{
  "model": "image classifier",
  "dataset": "rendered solids tumbling over patterned floors",
  "train_examples": 195000,
  "image_size": 24,
  "crop_scale_min": 1,
  "horizontal_flip": false,
  "translate": 0.06,
  "rotation_deg": 5,
  "targets": ["light from"],
  "num_classes": 4,
  "arch": "resnet_bottleneck",
  "norm": "batchnorm",
  "activation": "relu",
  "depths": [3, 6, 3],
  "kernel_size": 3,
  "stem": "single",
  "avg_pool_shortcut": true,
  "widths": [128, 256, 512],
  "mixing": "mixup",
  "loss": "cross_entropy",
  "init": "torch_default",
  "residual_init": "none",
  "optimizer": "nadamw",
  "lr": 0.0022,
  "beta1": 0.9,
  "beta2": 0.999,
  "eps": 1e-10,
  "sam_rho": 0.1,
  "steps": 5900,
  "batch_size": 256,
  "epochs": 7.7,
  "lr_schedule": "wsd",
  "decay_fraction": 0.2,
  "final_lr_fraction": 0.01,
  "warmup_steps": 1180,
  "weight_decay": 0.3
}
Rows from block 7 of a small image classifier, named by matrix and row number. Rows with one number belong to one channel. Each number is 128 + 32 x the weight over its row's rms, rounded and kept within 0 to 255. All counts start at 0. Numbers have three digits each.
After each channel's rows are labels from the 100 images, of 14848, where the channel reaches its highest value: "patch colour" is the nearest of a few named colours to the mean colour under the peak. Only what is clearly more common there than usual is listed. The data: rendered solids tumbling over patterned floors.
# convs1: 3x3 conv (model.blocks.7.convs.1.weight, 64x64x3x3, each kernel summed), inputs 0-63
# convs2: expand pointwise conv (model.blocks.7.convs.2.weight, 256x64x1x1, transposed), outputs 0-127

convs1.63:086162172124155103141129075128183110127111202083075153132106092191116172113110121061157107133158128169184123162141126126147145173106130102179127100160153099162101074136146108132119123100078170
convs2.63:159162173124154120110099130170144170110106052156166153105107051139153111158125101103099089101112076104141114067152137104152109197095070076078129208122168129154070043120118154097228112090101182161170101115114127074107126133119138176104119116060162161122104127148124155141133157095106104156121141104118051116117073114114111159134092123132157073074145124147227185157130132100130111111116
patch colour: brown

convs1.10:092143181084144195173155130114138111125114072056142125145107124086173099111116129083120127183157120120141101142119105092123167115085132093094091049130175082178145145096130135094138127108065137
convs2.10:076142159108116114134090130145128134119136084181146123096135096077108145170145096097099126088137106115107075085136134076103184176129118080119079198095139115135080102101144172112200102137125067094108138086116142126141131132171127200121176161117084134166117113119115144109071158144087174064097130117135092072156062133150110124088183093096089143099076141155252171136150137064114140120137
patch colour: brown

convs1.7:182143103094093160125103126141134137188132135180215159109162159138156166171139105131158169180139139156126154176142162098089121113120144111141117195134163220109125163121138167111137144151096090
convs2.7:093110135118093111151096184162124127190159148145157170131153101097091092142085122086093121151150143136071132122108140064100140110104130136142115127117110131136117160078159120143118118108179084079135153135163050172091131103108146128074181128131062133156067164155123145158157124150151177065114093136130139101223128163066067093172074029101113101175114073118150110131165140179135128062132
patch colour: pink

convs1.34:115101052116140080082153088157118141143146137138117145133164131160080067179137163119165148102115127174149169168130167136146122118171149128160147105130108192133055215168138122115141154163099123
convs2.34:084112062148146138129121112093127171119108124128109129065159139150150127141134128157092114135161180058093169059140099088138188096131140084130117068107079108151170149100148100154131134187145097097140178118139130100089088069090069053113098152069123137111160084116126162160094096132154130128163105151101129137142124117128170076158108128167104101099138095106181160131164107218158153126145
patch colour: pink

convs1.37:145155092128072130131106116053098083103125118107206088090108194075164171112099126133164142136089131116153113120096096109086143117112128121119110168079105126115161061119109100061120131080100109
convs2.37:098089134135063127145042168167116132089126136098140160126137128079101093176107115095119121119145150119084120167104105077109116087093124157115124117082122162123113096093144104162125161105130100102112095151141087156110169112131144154133135134168037084157087181138152119137132130157100167112097103124138128175186128172093095089112124067149148149138142087067122085124118154080116121105113
patch colour: brown

convs1.33:147118159111097074135120117113102151103171071103116124160084132126074047184149124109109112111115191144126173140122154087102070113131190114126130127185082177142128168105118140164134153192127154
convs2.33:130126132111108166113154120136148206122102102108115147160137165067091088134142108060114195117133144099167132189175053129189177186075153146174092118088128119102111102132125143195150158190123122140164185138086149111131127095104097135131113171164169136132110171142121106142151116116114143079094132081181200108119157155114174137084203150121096113202071126115143147172136149108123176113150
patch colour: pink

convs1.35:103095107152077150126082117156151216148140133168180171121201144108120136168127124124104125169142142162126157118147191108070110118098167140132084154139182169170142154128194148160143157149106113
convs2.35:129125131107092144134106112185152070104079094159193147108164053106122088125157124075144144160162162086099150088150160123031146116152162115104121142139151162114094134065109187142138131170141084163157143139142063120130097090111159170119192178090076151150071171109124134150132122203078143063110162095101129177178074165113140125153074116103071089135100122133098099160119129143083150122138
patch colour: pink

convs1.24:058150175148136123143136159202134067111120131063075168150145128095189103132114142168149111122216122127147086101146085095130099128115116149126130086121099085115171156132123113088128139152077160
convs2.24:135133083122173106104181103101136137115111120099090118089158105189110124184143134088120109158122110111097117031144142062155191122095149133119104115119090083122157104092118153140174136149131100143099133109053167098102127140117128100187118094114144117147117088116069089095130152148147158130176133116139156100157131111178188116064142133112079132138129116122165156088123122180145102110153
patch colour: brown

convs1.44:065105071149088132087077082114121149098099151112166134123144172132119137140165110152098081108119119134176093113115169132069074107095106125139139211126142159141143052092178109136171115094127136
convs2.44:132103121095111144154113146102131108143187108137166098157122154186137103114091106083112091090128152116098143084115159119116155152129113094105120184097107113067110166107100106087115099184173162115126148217096054135229070087121120129113157141104089086141046152109131117112099090185108191116139110111126196162142119130118159097072151184062170146128111136090101112154117180093083107103154
patch colour: brown

convs1.58:056086120137128105136110093123135168087179144154118134176127139136104091204150109153137097112129161173121172165143203131096077124135180128176124161109113164181118133106173120148177179159113106
convs2.58:158122123114106160118097086148169145161145105134140151126209142187116078094141125091136149180132183100116179084152119157142164122119171087100122139087102109082127197075139113144129119198180166159145170138114093169121062120113101108109105196135127157132091111186099137104115106161087174153077165087131129156157130153141141109146102152075155149151114105147115094156137134159086150084115
patch colour: pink